From a checkpoint of a small image classifier.
Model: 13.4M parameters, norm batchnorm, widths [96, 192, 384].
Training: batches of 128, held-out accuracy 86%.
Data: 48750 training examples, 105.0 epochs.
Rows from block 6 of a small image classifier, named by matrix and row number. Rows with one number belong to one channel. Each number is 500 + 25 x the weight over its row's rms, rounded and kept within 0 to 999. All counts start at 0. Numbers have three digits each.
After each channel's rows are labels from the 100 images, of 14976, where the channel reaches its highest value: "strongest on" is what is common among them. Only what is clearly more common there than usual is listed. The data: flat shapes of many kinds, plain or patterned, on busy backdrops. In brackets: how many of the 100.
# convs0: first 3x3 conv (model.blocks.6.convs.0.weight, 192x192x3x3, each kernel summed), inputs 0-95
# convs1: second 3x3 conv (model.blocks.6.convs.1.weight, 192x192x3x3, transposed, each kernel summed), outputs 0-95

convs0.17:494489550482484461506499517477481488496457524502530501454495453501495480518491499511502486471489529541507478471484510475518493507495513477432489492490504493498531534488496495457482483477481482524464493455495527520479497470473513486477493479502473493488493517466490494435482508539457559459
convs1.17:497531494491520505493488496505511453528497482557524503471523510558486497514493483481483459537481488513507483501502514528503476471498459513553540453459515483508519500460463488505531468507446534487521491528491483515453499511494483491524489528490497446497486528458531467517535483512444490493
strongest on: brown shape (62); red shape (46); its colour: brown (27)

convs0.91:439495542476499457516505507466543553544494479520468506528505518500502480494572503511473464502515465519503459498522507505509541499514457518479475573490516481513473471507520473503512508498475520487471501520518532505518453482523501523503519464524481455492505500515497452472485494526499529493
convs1.91:538513479460543494480507465464510471519483466484531499502531490548483466473519485553518496477489481461504491448415504486504501525479533487481481517478498511524531512509494516490487518512512462496485487464455492495524460464476501497475522514479547469472513507479513525511527463515464499482
strongest on: teal shape (48)

convs0.150:503501479521486476531479485520517479451518512494499458478509478507499498521545512551436452512497517517508485532450508474504479457476537489532483447519555515539498496506455463480522480473535521489509489480483519464461481486470446530521490495515530497455474493513490461502497467513474499495
convs1.150:483508549525515524473495502510489503491480548469500510493471475475460515491478475492471458508499501497487476465538478566469507470524516510517495496499516501526531539514463522467487490564484519497506452474512473500508520488504533507504478442498492505522517501534508438492492523494536507568
strongest on: black shape (73); its colour: black (57)

convs0.176:495496458511490465517463510533546522513470498464459528485493522533510519509495506473527525464509501478460460467506503497550476552494492493521490506524469491513496489520533502485511478454474503499471436501524469506435476452510500514510459495546503492493498548494571488497513517486497508506
convs1.176:471467433460511487496473519491525488481513528489500516474481461506531482496472503529529487515472515497475470500515550475476486512456497479495521532468499494520493526518501514465493493471485517524501509497537495498528422551469534447494494484514469513524445533527526488471499496481474470507
strongest on: green shape (97); its colour: green (53)

convs0.145:479493511508489492501505516530492484476486488544485483525488488451510516461477494506517524475468511467492501490512481520467479524503528466464538523529515493525495470498524525505477490497532525497496540506527484477498530503533526478558527516510485550485542475525506508519522536461511485508
convs1.145:525494530460496512479523505448497450515503529498494490468486542492508489495512466529507511488505503512498547528471491466486513478493470503518547482510482514531486507494500484432502479487491493477532499489459499538481500462483454487528509470478519412517490527450458495509503490510498525516
strongest on: green shape (51)

convs0.51:455518551462490494522499496523498529543534489465497470460468475490525486519478514491488485491477504488528427507510500490478504480493510512479480459466488517499476488522491498463453492471527497460508496460482502521484492469515542494511480475484525546502485448505503492463534531488503542472
convs1.51:525524473498498537498530481509479478493470486487516493435462507508483497496475522514531492539530480493451500540481523476506531477508497523465471454504467500502511468485505485507465507517493468490536516478500514542502542505512511545520512523458528503462539497486514511580483490497502498457
strongest on: teal shape (94); its colour: teal (65)

convs0.63:483500504507505533473481467494493535512475482498510534483480481553532490539491509494502515509503466522507453488498498473499491512501523476492482486490469518495507534448478487503512477490522491484535479523495499519496497527513498471439509547508442488436504487521481498499528526457492475491
convs1.63:557498516463504509511471556470488578499510537465508486549493464462501506510533465527497510458506519476497483481514509510498509517494511475525507512471476484436521546449524446543517483471499543473520509493464528483519493529481462507473530479494527516473497494516515511544466504504501488494
strongest on: black shape (53); purple shape (49); its colour: black (35); largest shape: circle (30)

convs0.103:482455498504477512491505513461495490485461523517505530535497479467480501468504492550481463521529519488530478469484515473477476455485515463507547520486515555501473519470531488486478494510530520504457447500528465481482496505479485471543506461499493485468470479511490506461481479521485484494
convs1.103:516492493503482563492455568498476503478449557484502495558497448492486524455488545457497484507451489449483467497543485498466497500475467528529488525515490510521497505492469505520517481500534521502499506508480534489509502517469517488484516483475482506490511462489528521486452517490466540537
strongest on: its colour: teal (25)

convs0.70:470497519459467473501487492526506470476492499522495460492516515486483483497499473516470492502495469531480480511514486498494520460492487527517509533441498459520471484475505473464512467541472476488445452499501518537482495515457505541511498463495518523545510523490485489465492494497529505422
convs1.70:514494490501517516491470501491517453496476510513502534479526513459464492515450529509525485495535505518498476488477526518488511471496485518525493482473487485503483486536543504545519484478477496515506517524470490466498477496483511496514508506494496484490508552469537490481510467509460541447
strongest on: teal shape (76); its colour: teal (31)

convs0.128:479437522489525456500494504504488477516561522482517459487499514516494490530545549502495503485474466473480536494536497527520515519516520521478470488489533476474540503534494499480523479495498515536501518461486509501473495495465517513494533500527539541501495497502493503452490490467460503494
convs1.128:502487486517541539508488447442478495535514502464494483500525486490547526471507494503501487568493499494549512488483505483501462487526543510480501481501523516514493487516531536503483570515482480483516496465519476507524466510505483549471533512483556514487501531548515503547487471513483496517
strongest on: white shape (67); its colour: white (41)

convs0.35:516494509449495487530515499478510556516480489503506482565501495507470481521484496511507453503519481504493455527473477534497550481504436488489495478477471468508475481489495473469503501533522470512488488482506515513517464518508494512490511474464516493475512539542501478560500495496522530519
convs1.35:504555558512491445530505482517498462506537483462465504513501495526482497514542484535546547506540506448508539522479519458484542487529462510478489509513478505486517432545483534466509499540539495498528515493511523471471518501515473479488481451514495489517529515520514479469496483497526456509
strongest on: blue shape (54); its colour: blue (25)

convs0.106:520520530436471542483509475512457450454442533488523532457476517520496483483487517455508505497484475477514491489546506483507471461514476495498510525499467503479489532491491505518488535547508512498516474518461512457528509512452486501553492481504466517526482504504514467515525489516500466491
convs1.106:509507527493515442544467480507482550462505535534487475513515525450500489510479529508501489513512530465492456526446544473492506493511503533507458474524499547498504505485486511505523471485521506489476510490512487506486488515450513471472472533486517496488475501502493499538550479514498498516
strongest on: green shape (75); its colour: green (60); hexagon (35); largest shape: hexagon (27)

convs0.21:483527471469497502490470481513455459501484490517519507486475463531546508486522471461460544503499518500514506516541477494472463526514513475474492457518486517491474471498515504457541484521485448497498453489511477511458500517511532498523516514516525541489498445439460513521520519539463495510
convs1.21:474432506525505505490472515531482472522510515469523510483492494522497510512488511506505547466509520533482493506482517513511496520528492529489467489474474512501477514505536468445489495462506496494448508485513459527513448445478499486512511484536500488473445482509476490539501503498493463490
strongest on: brown shape (54)

convs0.178:485494513527525490520494506478499536463516488482462488506492503481464491529537461517473505524513531524529474547528508511493492467494488497462467546480496491509499516510537503519488485476493452503529477537464501537456488504496448507462535493494480460498474508460488458459432463478547545460
convs1.178:515525529512463490490557469465530461498520499503497511478488497513516474500492476473476453514538503489503486493471490523546502509463526508484499510468519467507474533494532499500433496486528490472507484495514514533518515483501475468532507471515491499472517510486511465533520493507517501447
strongest on: purple shape (58)

convs0.52:487519487507490533457518563502514513517484485497523390496457538477495522502489481518491473503509511529495511522481491528502501492521503500449469529468496467525496494495482524512501513495502501535517503497500497570554527533515480511472503470518455481481531503496528501496489506456472514506
convs1.52:483508503493483440531520481498520428503566512501496491486494516462493477523518480533487487469503536519492510526477502534476467522513465531476507519507472488525480508519511488522496497497501522487482521529482532438450545474506473481548487529529507476532482529451486495496497489537525491455
strongest on: orange shape (47); count: five (41)

convs0.181:490544486516554451488445524513484484501527519507533499486517491512522488482498509544473563499487498488493499526513498536524512520498551510529534481438512498461438474502455490479540486535514507452509476504522502478451480474523479528512501474532531514526465481494486486526486511513459495515
convs1.181:486485483477482567487497505507460500518476510455468479509468483522477515475500497528497501510470490477473510484517456552517527552517525528509446477483546503460475489494504497413540554504509493523506515506530479506549443503475510530465484477492506501519467476548498478492474495500544518500
strongest on: grey shape (88); its colour: grey (63)

convs0.46:459443467521510491492499516497544514526530508466470526531497500534479483477511525482498489491464492474510535479485497529525523494518521516468502534468496490484478477476539458573496484495492520502471519540506480539501517516483440514483483517485499462497484504456517491494522467473526475578
convs1.46:483487467468499471539453515479513489506515509476446491546461510473507501496542440521465488511537456487508480500509519490493477510463509495482511513508444531498525536471491506492481528519523472480530469499486494490531533468544475476482514530481491495517508543485474456498511488501482481463
strongest on: blue shape (63); its colour: blue (32)

convs0.38:520504518516494525479529492480541538493480524511528448502479509490466489540547509517492469459488492510472490479499511471480457504504505494522490542552508498480509527540496526465471474500516493541480509465491493508519535515512478506508496469489490532527504491504478483467543531479485470466
convs1.38:535485488483514491497532527482476527468499537525523505518543465473519516485501438529475493472492533448489471460519517507488499505494531491504498551497505544417555480518555504496493505536505508468486484475508505524477474521498497510490510464526499512477480463497487544527459469525521471489
strongest on: black shape (48); its colour: black (35); its colour: teal (30); largest shape: circle (25)

convs0.8:532482464515493511489503491495480520527451521506489502536486533499494504483543522493455483539517523489516480523516472519531490510500461511509511443437524494487514549495459474515485483509488542491538441517527477522526439501463518533524504499524524534470486512536508512457524520488517501446
convs1.8:502506513464503493462471479546503490498496508509519505501502484499493522519500493487541485509519547524500553458504496494512487475470495523497450465479508547469466528477515506485515485479533530535459491541532508516499460511459493496452494478514551498519522503529480501533521493513547513522
strongest on: orange shape (64); yellow shape (51)

convs0.77:495500469503508499548453487507497473478501457484487488519484500526504514504510488508460487472513522480512475493494513487532492503486487482468518485477492470453479459505547538503496531479443498484482485556439517523464525507508519522497511538483516478485503482481518506518512499495512501498
convs1.77:501478536484485537500486504429504474464496462524510484509505486451500506500526501501496484463478506497510440467480518520502446517460522509456460533482490501475510521479512504480509495460470503515509536495495548520466504515497475473478500451479522499528497513517503538543497457533477487489
strongest on: teal shape (51); its colour: teal (31)

convs0.180:453444481467506462488482517477521519493517509491463493536492498465481466509465450490518521516507465495496500512507503568505493491495517487507482472501477512480502426479510498504513501502497501456514493493535497468489498448516470489511470500461535505488484465539511499535529534534530512473
convs1.180:475499527495510537523496515551478501473507494502485486520477529562503514448514485494499517542483516483522511479500441549510481531511517521489469517523503500509514477484518519525471533509466515533520453512520506486539521472513520490477533558505503507528464472514541448520485469496511485469
strongest on: grey shape (93); its colour: grey (56)

convs0.6:496488494510501458512463468503522479450484517537526460450466481467448473510496518501477493514428513485477489558497514514504519516508477503503511512467498486511457506496482493474461403531507501493506491480487516519463503545496503522552548517505470560496489459546491523494523517509488507468
convs1.6:533442477460514533514509511509491522508500519476505502495505475497506508487510467518489519547435484526484471480543464503504457507483540529500437514468546491486522467486547475443515544521489523482484518507462465520490490489472488519494484528493514511493533487542528512472466531486503500570
strongest on: its colour: white (29)

convs0.119:522518495548551437492505491505540464458502476503501441484498507482495460526461508493471490487498481499517546518456466488499500470508580523520500521531487463528490489481510526518486506502532525485490455511465515509465466530488474502472513520550453508472494451488441480514471483502488512526
convs1.119:469509515564501511520528513529532480476484518475513530512511477524512480458504476505467528510525482476503433466575512520482481532522509511516456523512494510477469532454489487513530521530492484491501513455514523528536516472508485480493512522480511519493498495523449515469455482518492505505
strongest on: its colour: black (29); its colour: green (28)

convs0.96:509492521481497494497493513464492493498472485475512538511519488484504511491485450509472489583485461516502473450526493470444458483510520489480496495526542495489468512443493485560480519515469487532518475511534501482463488500524506471494488489484510490531501475497513480580557516498471488515
convs1.96:491508524485468454470499522421520487480501529484486531485505515495489453492515532527503502508538555523530489491437510491516506488515482462482550521486483516551484510491545516485502497464514528485515527518509517525533487539508500494544505518516524481525491533461502509438533545506530483486
strongest on: green shape (74); its colour: green (31)

convs0.124:479502469483509510499480484487472478472496566464504556467487528528488496479462514478510426484523540520483457452515485456484489488473476506446491515494503496473478515485506478496515514494445495480479456543487512499463486480483543543524463460536482474509475509484528491465493498539535480480
convs1.124:516468490486480512494459524481462538474513549509510511530488465489501513489471490528473485495490486528519441462523502508490501481492481476490496504473484527468486490456525472515537494486493510490469478512500450466508495546489486484474508475534535503491516549505510503505476493511485484509
strongest on: its colour: orange (32); its colour: red (30)

convs0.131:471503494486517486479486508574453515492471514478472533484492481558505482518488454465499442492549498504493454544476507494480476488525552487480502496459470476522535485469473467543509433511513521474536529525502524478542510507471512483512474493499509491477504526486538475542489470501470495514
convs1.131:499498486474488461503519524487543504489495524470461520510443504480523515478501442534501477464484497488448450496523504476436507509504542528470488493470523494494508526485501498523530511503525504492530471469521504480506510476471490485515488496460518493509494529501491499500496492506528470483
strongest on: its colour: black (29)

convs0.113:482484503472528524479524471518477466499547535510511501474490484441509521525509457452497523501496467543511522487530468469502497511496535497467500517535512464522530482469504535529530454511489501456528512504480487501492502451509503520488449470532480525491471475521491521475517514501495468507
convs1.113:452480477482518516487491543541474516468538509497555501522496474547514488488531516522535497510515510519477510488434535456501485489461506472500519483513499533539472496492492490449528498485526516495496513481506484503544504499455487507500528475532503496515461511506518528496451493480499509491
strongest on: brown shape (47); green shape (46)

convs0.68:511519490500462482487541456479497533525490487475493467487478509517493488499449494475480510529505519462514461506436501482520481484479495510497489508476463476452519470491496424482490476501528477470457487488505475505475508514511455474468506522483492533503476482516512468478493487521496454485
convs1.68:471508525510505514497501514490509528530470472537515521491502473506481486545512497508532487474489488525460521530472528497504504518497483508518556466502489449489505501498504504476465524501543545568488514514437512480522509494519534484508540512518502456511508554435502472456485516550486518475
strongest on: yellow shape (76); its colour: yellow (34)

convs0.49:461486512483523503541474531479471497504496503480496491496510499488460483511467450457478471511493504517515530510522486479477498492529567473472481506510495495480493475508488467487499443488498518479485540505525490464499563481483511508519475507533431543516507491484497498484494504493553496445
convs1.49:502496497487496486521508464488500472506498521481508486499507565476507505477516477522495492558546485486483477477464508564499503499521519530461478513534497527513510507490516484536514517533521500511454545501511511504531536487499520444536501522459528491462513506497442478472513501518479463501
strongest on: pink shape (76); its colour: pink (34)

convs0.137:507527533531488518499467476514517488493487459479487482499509469532442496564485487486474493492470462551516490501538503512538460503530457505480545511479495495536482502465499482521513494510474520491416469542530512540511511500456492480510500481490564495456545592505506481516481462497517501529
convs1.137:469511507493490487502507490492453497473499523458504505502521498467524496510501528503512500494504536471494496502489533481509479509484501513554526526462506531537478558503485515544499535537514462493541499530460513518500479515454509512551503515503542430491519505493512484502505502505529523483
strongest on: orange shape (59)

convs0.80:505523509576500469450502522513475485510506495525500485520449558515490508498513510519508517458496499492450493459494486531536491480530460491572503517482522493491509484481525530492474479496477489483482504496458512527509500511518522493517500511476501455493503448484547534484463452483506492519
convs1.80:488495530528510497492513479475492479481481493473468486512499515558506483516519472485510495513494516474464527519489487487521513471496540516526488506490531520547499509517507543524476497509503494485525505505540469551464533514506514501553510507482544452530496487486519516518508515523481511500
strongest on: blue shape (49)

convs0.157:537517481499508467552498497532517484476516476533511462509503527558499503501524507457472413501500511519505486482496490513515502524496520477528493510484508479529483465508479470513502449487511504504530492480512540496468507554467492495486479516492449511436484530491513455466522483549510460462
convs1.157:513520492501478518478482503486477491513482518477485489490483487430464521516517499514468434446492518519444487500502491533486484535512536504450464507467529500520491509502517486466485571519505520482489486474555499539508471485490528498498501458463507478589455535505519493484491468546517499572
strongest on: black shape (97); its colour: black (64)

convs0.102:509496529482474461497550493499493487525539511499468509515481486514512467538545530497458484479520497430507492485527505496477503478496546513467518499507505516499494529508494478524463469487474511439471495501483478516461483541469480516531480480484505512528519482485493472504533502507467499481
convs1.102:560492500483494500489499523518518473541544484472521513492471476517476494503496464487528516534485508500491461507493513498520504474405517471494554502455494485488479509461492529488549538489529479488494517474490521523485453552511476476493524524469505461486492505521509516483534555517538535493
strongest on: purple shape (54); its colour: purple (34)

convs0.90:484492505508494500449496459491492476484485477523489488495470519528497506478452503498500463467500480463506479503436517471551499485491416492517531466487511511449515462455521468485494480509487500488441459496514492482487502500503474485507490468470552462498475519500504526474464498517460481479
convs1.90:508457562476500513531523496528499464473495505532515521500479531481487506517513479535527484470483554511541477522488497500479513464495502522529517510496550493496512475505539468562471504506486526509509498485475475494495471503457511496536467517544530468557470507494505519531484512515533530503
strongest on: teal shape (88); its colour: teal (42)

convs0.41:499524471458507527486509518456509527576474493504503537534511486501493493545513530511517498561517479507511475480559523498451499502521491510493502471523521470495492504504449543500473469502533498494512471469496508513517473557453529506542478524503521532486500542522515494553510516509521547486
convs1.41:533495481491485486480489513515538513543491525486528513509469488525485459493540482534495508498489520492511510519438537557494484502533522459527520535487458512527457477473518511526495468550523537542454522464452490510487471468526507473528514489517514457528509525498524517521487485502513485523
strongest on: yellow shape (80); its colour: yellow (39)

convs0.53:454470521501464465502502509477508506486533515480479498485457552529503550487493506526491512471526485481445502512423481467463516525493477494541485532476503474477481512528501470506467529472487471506500532524482514452462501471465542487517502538490501448479483465480551532491450529525490537481
convs1.53:520487561511499480481501535503494489520523455511505508479485479504471499515521516526471466451490540516555476494474482489498531501490528513560555480480490494460494470471472483518501487504514510501504496449480489487498481512515474503568490509516540441515510534494569480528491512498476467498
strongest on: purple shape (71); its colour: purple (29)

convs0.47:511538537475485538492485516502504527509490498487513511548539506511497543445505505488518450491498488459455484467510499517484469501530471487556551502475488489544491455486513493544491495490463540560521495508477516493476510479493507473467478482494519477532512461489463529497539529492537514500
convs1.47:499499521475490439488495503500461464519516488475487512502480557520494477499534535505485492501497545521519516534512495476522512516516497452516528502453464503533520521479542464561503493535508508485506551495506513495497479561516543517513523502497522506512523512488486518525527479494525460461
strongest on: purple shape (61); its colour: purple (29)

convs0.54:492500475495476553493485481497487533494529491528492524485522471477491489503462493505480493530509464531465502522466507512471485473461472500506496455538518490498536509480438472514533470482509480470517449493490453449465519507456485478459483509465507509502490489505467514530487478458470535482
convs1.54:499490471461509491494502491434519480478521516502480516474466463501488507478511492486505486492509528521510532492459527511495519511517530538517522518466522457466494523495525493519518481483527531558503494537518492468525516527485482480470498511540493511486529506502498535503492470457498492488
strongest on: red shape (93); its colour: red (36)

convs0.69:499517510533479453516493516536506492518503472483496480509525498481450504483485525504503461529490529540484496521470472475472486499510487470537505473489475510552507446497550513453462504510497501496502449524461536462481512526553498442517472529482518454531467494474505523523515480487506505540
convs1.69:517534456554507527470474512498531496486515494478505497474445492511484516505541490468532509494539474514500514492516481503534503530497504539478474475466511470495502493484501471459472481502497498552542463459513525522515491460508488522533482455494518498495504496548464511544479471531495504522
strongest on: black shape (53); its colour: black (25)

convs0.108:504437506491493441480527522534520483495515516499470520529508490499532496497497462559530488470578492478505531489450503515488523486500478505548517534500522477532527484448479440521481479530499498516496462538478475492492513524493520478490498473515517477494511442463434544488513522512492482510
convs1.108:488504523501505536500528476499485438522499517524493527455488504498490498525499537526534547545476481520527509551474509492499471482481521487476522502466506526556488525535511536498510492504498505477510522483539470487467487477523495515537479494478553450516512496479480495494515523540522532478
strongest on: yellow shape (67); green shape (46); count: five (39)

convs0.120:447510515509541483507496500477490508512494494454517497506460513511480521493494485540519555534499492493527454478477513513516526500477510489522482479477514475531522444512521539500468463452488510456512497485513493504494526550491498512500462503484535567488501493529535496479501537479493506496
convs1.120:501478511517487517472553514505500482477473449485475474491478501542499517508503498500511472487506492444481522505455482523522499520480459522527483519493499500483521500504523509526485543497496515500559484457522505521521516510496506518507525522536490473525524488505509485615481442523527491468
strongest on: teal shape (53); white shape (48); its colour: teal (26)

convs0.3:506541490490503506535476496512503466501502490525513494500511518498462480497471446484499551487484507525486500501517519461498517467479521515497504503475501482552531514496473497504523495472495456492484439512516468513490516482493468512490517492478471488503556489503437542477484506495513469447
convs1.3:528465531485488484488495446519499451504509499505491521509501490487508484514473505494488515551486482458473488532491524521506508542490474522508452478510468444528520492480487501499477529535478491458445526498494487467489506474485504516519489476478479517517511503487470495449511502499503522482
strongest on: orange shape (45)

convs0.50:495492556468446489490492526499470507458469517456488475475501471506529518468520491500506538515517541494486467521499500498522540518491521496440466493475492470531505491448509504502519451531484483511500508486535484495493518537482509470489484491490505532488510414494483509522497511490511500478
convs1.50:483501532494501431512507493483497412565508533473463528484513538526541535464511514497491512488506478483508486521506495508500459462507506487504489548470508492518500499515514521491500520508500464431526465502485482480479470442497492502523519500476512469525503492485498489509542521505516546512
strongest on: green shape (48); its colour: green (25)

convs0.138:470481457483485462498510490517485537507500467469517462465503538468539468480505545419477490503524496467473534526433486472504472488505467500516486483474491461489472466489464516456505481487529517525499499511468496480487501521476509520452528460491474496472491480515523480456495502468462530467
convs1.138:479463503518511517509512475503492498477503523544470545456492486486497474483508504505480519485548489504501505525461493501493483472471502540489539476480509449480515496459485451496481471532523467500501487524489532520528471460489511525556477505486508473503459546475491517485509523524510511492
strongest on: pink shape (54); red shape (45)

convs0.15:447485501439475512480505497481473507451509504509484468494476442470522489463510534519496518530498505474547523476488518488511504450503499491492525519525524503485465507516479514471532496480471522468510512450523461478484443490494532499493458483495489502500472521456493495564449554497526496468
convs1.15:457467461491542474512475510533491477510535544482513530490488525493529511491555551489490537511487501477483507512480494478512549507536523453533504519532484512540476527485504472511497491479526496470534487518485490521510448481489480545503491496490469458486455492494518484479512467507524480454
strongest on: orange shape (61); its colour: orange (29)

convs0.75:443539524485476503458493522502516460493443527528501480499516538455506497503467448479492503456469529533539496552520490476502465477516527466488458524520496509506501478506477487485525462493500507476466548502510536465469484503489555508540502457491471479521482467439485502490486531499497528464
convs1.75:516475528488539476537498528524508457489502512512501505482538518540534518452574491473490517505462467478507491474496527553501529509520497542517484523509501474532495517457481464508490502464520555542464529509492498528517512463509495501539508491529491472514490487472481476451510482499503469477
strongest on: pink shape (50)

convs0.97:472457481540511485510517483494491492514447513492489464473476505485457496483474507502525480445521527435463506532436494481522513528488433531453490504488511495472495510501446524490498516499537495543459483505468472420499507440502550496493505510477484482514500472479544515528455477533506500481
convs1.97:526512543548504494456536523498500508492549462489526505471476541537485449532521509490480481496519474488513520460513504533510489466513497479506527494473457460505510527492509492512435494495510492483516485526492535533502496525512502498527519502498431486506482514455494471500498521533493465467
strongest on: blue shape (52)

convs0.56:510486479528463484456527469483491449492505461510506523473512486498463473495539546465476553500519473524496476487526471518489522487495487488443517470535485503477492520485473543493527486503486488467471516498492503546464521471534458517536508534498486481489508485500475493489508519490528498524
convs1.56:475448461543495491518498476505469503508548480478496471502533466503515509480478491507472488496485485517522470512468511486478515511458509506503496551507473455490496533492514490513465515516497518460480527481487465504520477472476502508485493501500526461473513476510480506506502498547513509482
strongest on: brown shape (84); its colour: brown (42)

convs0.153:519491557543496478470550461504479502517485519482541479520494496496540502507520463513516476481488508496521557485514519495502534524491525500466495491462503454518539508503508480460504503515533505517491439464466479484491498471537498468474488453480523538473494441517449521539497480471470490485
convs1.153:510449534471492529499510497466494481513526496527536493459486486538528498525482525523486515464491498514513466538510508513495585441481471465497476453488457501500479506518472437494468505501517493509532459513516524524518510523537492475542492521484517494500489511459419483509451514507497488486
strongest on: blue shape (60); pink shape (46); its colour: blue (29)

convs0.7:485489482540525477562502456469511475527498503478491477520518498536508514518530483538506484472489491498473469482457493524455528499499567465488526490485526488477446500522486511503478453497479519519495464527492514513469440554478487525477516493511495486524476561560532460497502506547507518542
convs1.7:504459579501485500506518498475523455478497533496515495497522482490469477497457476494481443477493512466475466466484492541485522511513518490501476526490542520486477467490548505460484503497494482494490502503518533556491486537500491499503438478501525500533480516574497505554505462518491487522
strongest on: black shape (65); its colour: black (35)

convs0.65:526475498489501414507492481516505474502487508495533556485533501544506523526488521451520520478499534512529464543469499504527472486492459524482535518463514534493464500481499516488526499493495469450494465547500536480434524548478495528520474470527473514487508487487484495490425544508514507473
convs1.65:532477491489531549516493505472503507519470516503490515487492481481500522492472447459466496498479500503478509486553493540483479505489485525458462508469487499509498505477513474458518514513499459515451497480564467515528521468429530490463497486493517509480499514524499484493501508498496524543
strongest on: white shape (67); its colour: white (53); circle (34); largest shape: circle (28)

convs0.187:488487491482519458477465494471488476459482512530512516485494512481505514498529491442470488482499449541502483489501490474490487495482513535496481499471505525450484500498487494508488480494428491471499453509479493484478511520488460496454514492514495490515492499478491488490482492494496467455
convs1.187:468528539480494468562528504489508443495487492533494524471507508515486485484547482515488481474491537525475503524451526481489494514461540486514459480505503527538479493489558511539493493519452482515514520484502497537500463449471513475513485541494489447473513523466507461512491487514522469501
strongest on: green shape (47); count: five (38)

convs0.31:514476497496500467516522501489522484542541471507469475518496506505518490492482570467506495486486516493481454502452493460467501509528489506527489501517498491534509488519492508523505508495504543479506512496490462470454483474510530483416508510458537447453527483482488497492512453478477507504
convs1.31:497528462493517503567496483461500474483480508504498469464479468474554510490503484533469482509525516498478485523489494465517486448500487509495499491466465505511474532488519526480521493488528511508490451520505496519546506477527516465467497468475508514499486553511514511513505454509465464471
strongest on: orange shape (64); its colour: orange (37)

convs0.78:476512515487486450457478503495510460494502511530532497514510463541520502468514506506505497493498471501489450497426504508538487502516513498506455469512493543458479489521544492446459524518493507458507489460500531532494540510462499500514491488490510483527483550507509522510497516484496493489
convs1.78:527505478487482560508541520535507525462482532507492533539496482525486500500504463471541520486507537476460453478518537469518516503494503528538504510534511516495505510488511520487545511481497510520537495461528480499482495541472456502480497517469527483450496485558498510564510474532492494484
strongest on: teal shape (76); its colour: teal (60); largest shape: circle (25)

convs0.87:481516489465515498551526497494546467488453489508485483486498483512529481518514521497493488485511532533466492488554474466475495516504473503517491483462487488541482492497486467479464490503529460533508520531485488498456478461502489468534503516530488521527483492481478538484492492485487451476
convs1.87:485505496515496503483491510508498472507470539541497518494490448481476490518508474499513449512488479506481516475490463551500495527513488484443453450449522511505485493497510456479457511505491512489485473453542483546518451495525506510476476443528507487457487530510480543505504503481491447480
strongest on: black shape (92); its colour: black (54)

convs0.5:472515495493481509502516482514494452473493492487471592513537533471485481527446486513464518526485493522472527489533483502499529463498541510522471506518491475511504479514517452532503546504499541494449465548493457468497525469509471497567490459470479492520479582517508472537496500525506499479
convs1.5:442530511479504477527503538489503538422462508507487543536499483506487480506534511522479496538508496501508496456478535505460538493448491491514510504501505524490496513504495523526545481492495528512501495479518523515483494515452498495522527480515495496478507529523531495488501486465505507517
strongest on: red shape (48); its colour: red (28); its colour: blue (28)

convs0.136:504475496505525464468488544484533509497518510510496506536458494468499488485499486475505522445517531500502509477527498508508486495485507505492485461471499550477480455492484499527462483503494484468529446477506499510449505474576481512476515496547521498482575444485516454531518536541515510513
convs1.136:498502541460467497518522516528491471507518509504504493508475516537516506453533464506538557492536461493472524513504509513515496508476526534487503470540502542530500473466521525495517549476491507519557481519497519463510438466529477530496541502518526501503519491500490480516493493545544485455
strongest on: grey shape (73); its colour: grey (35)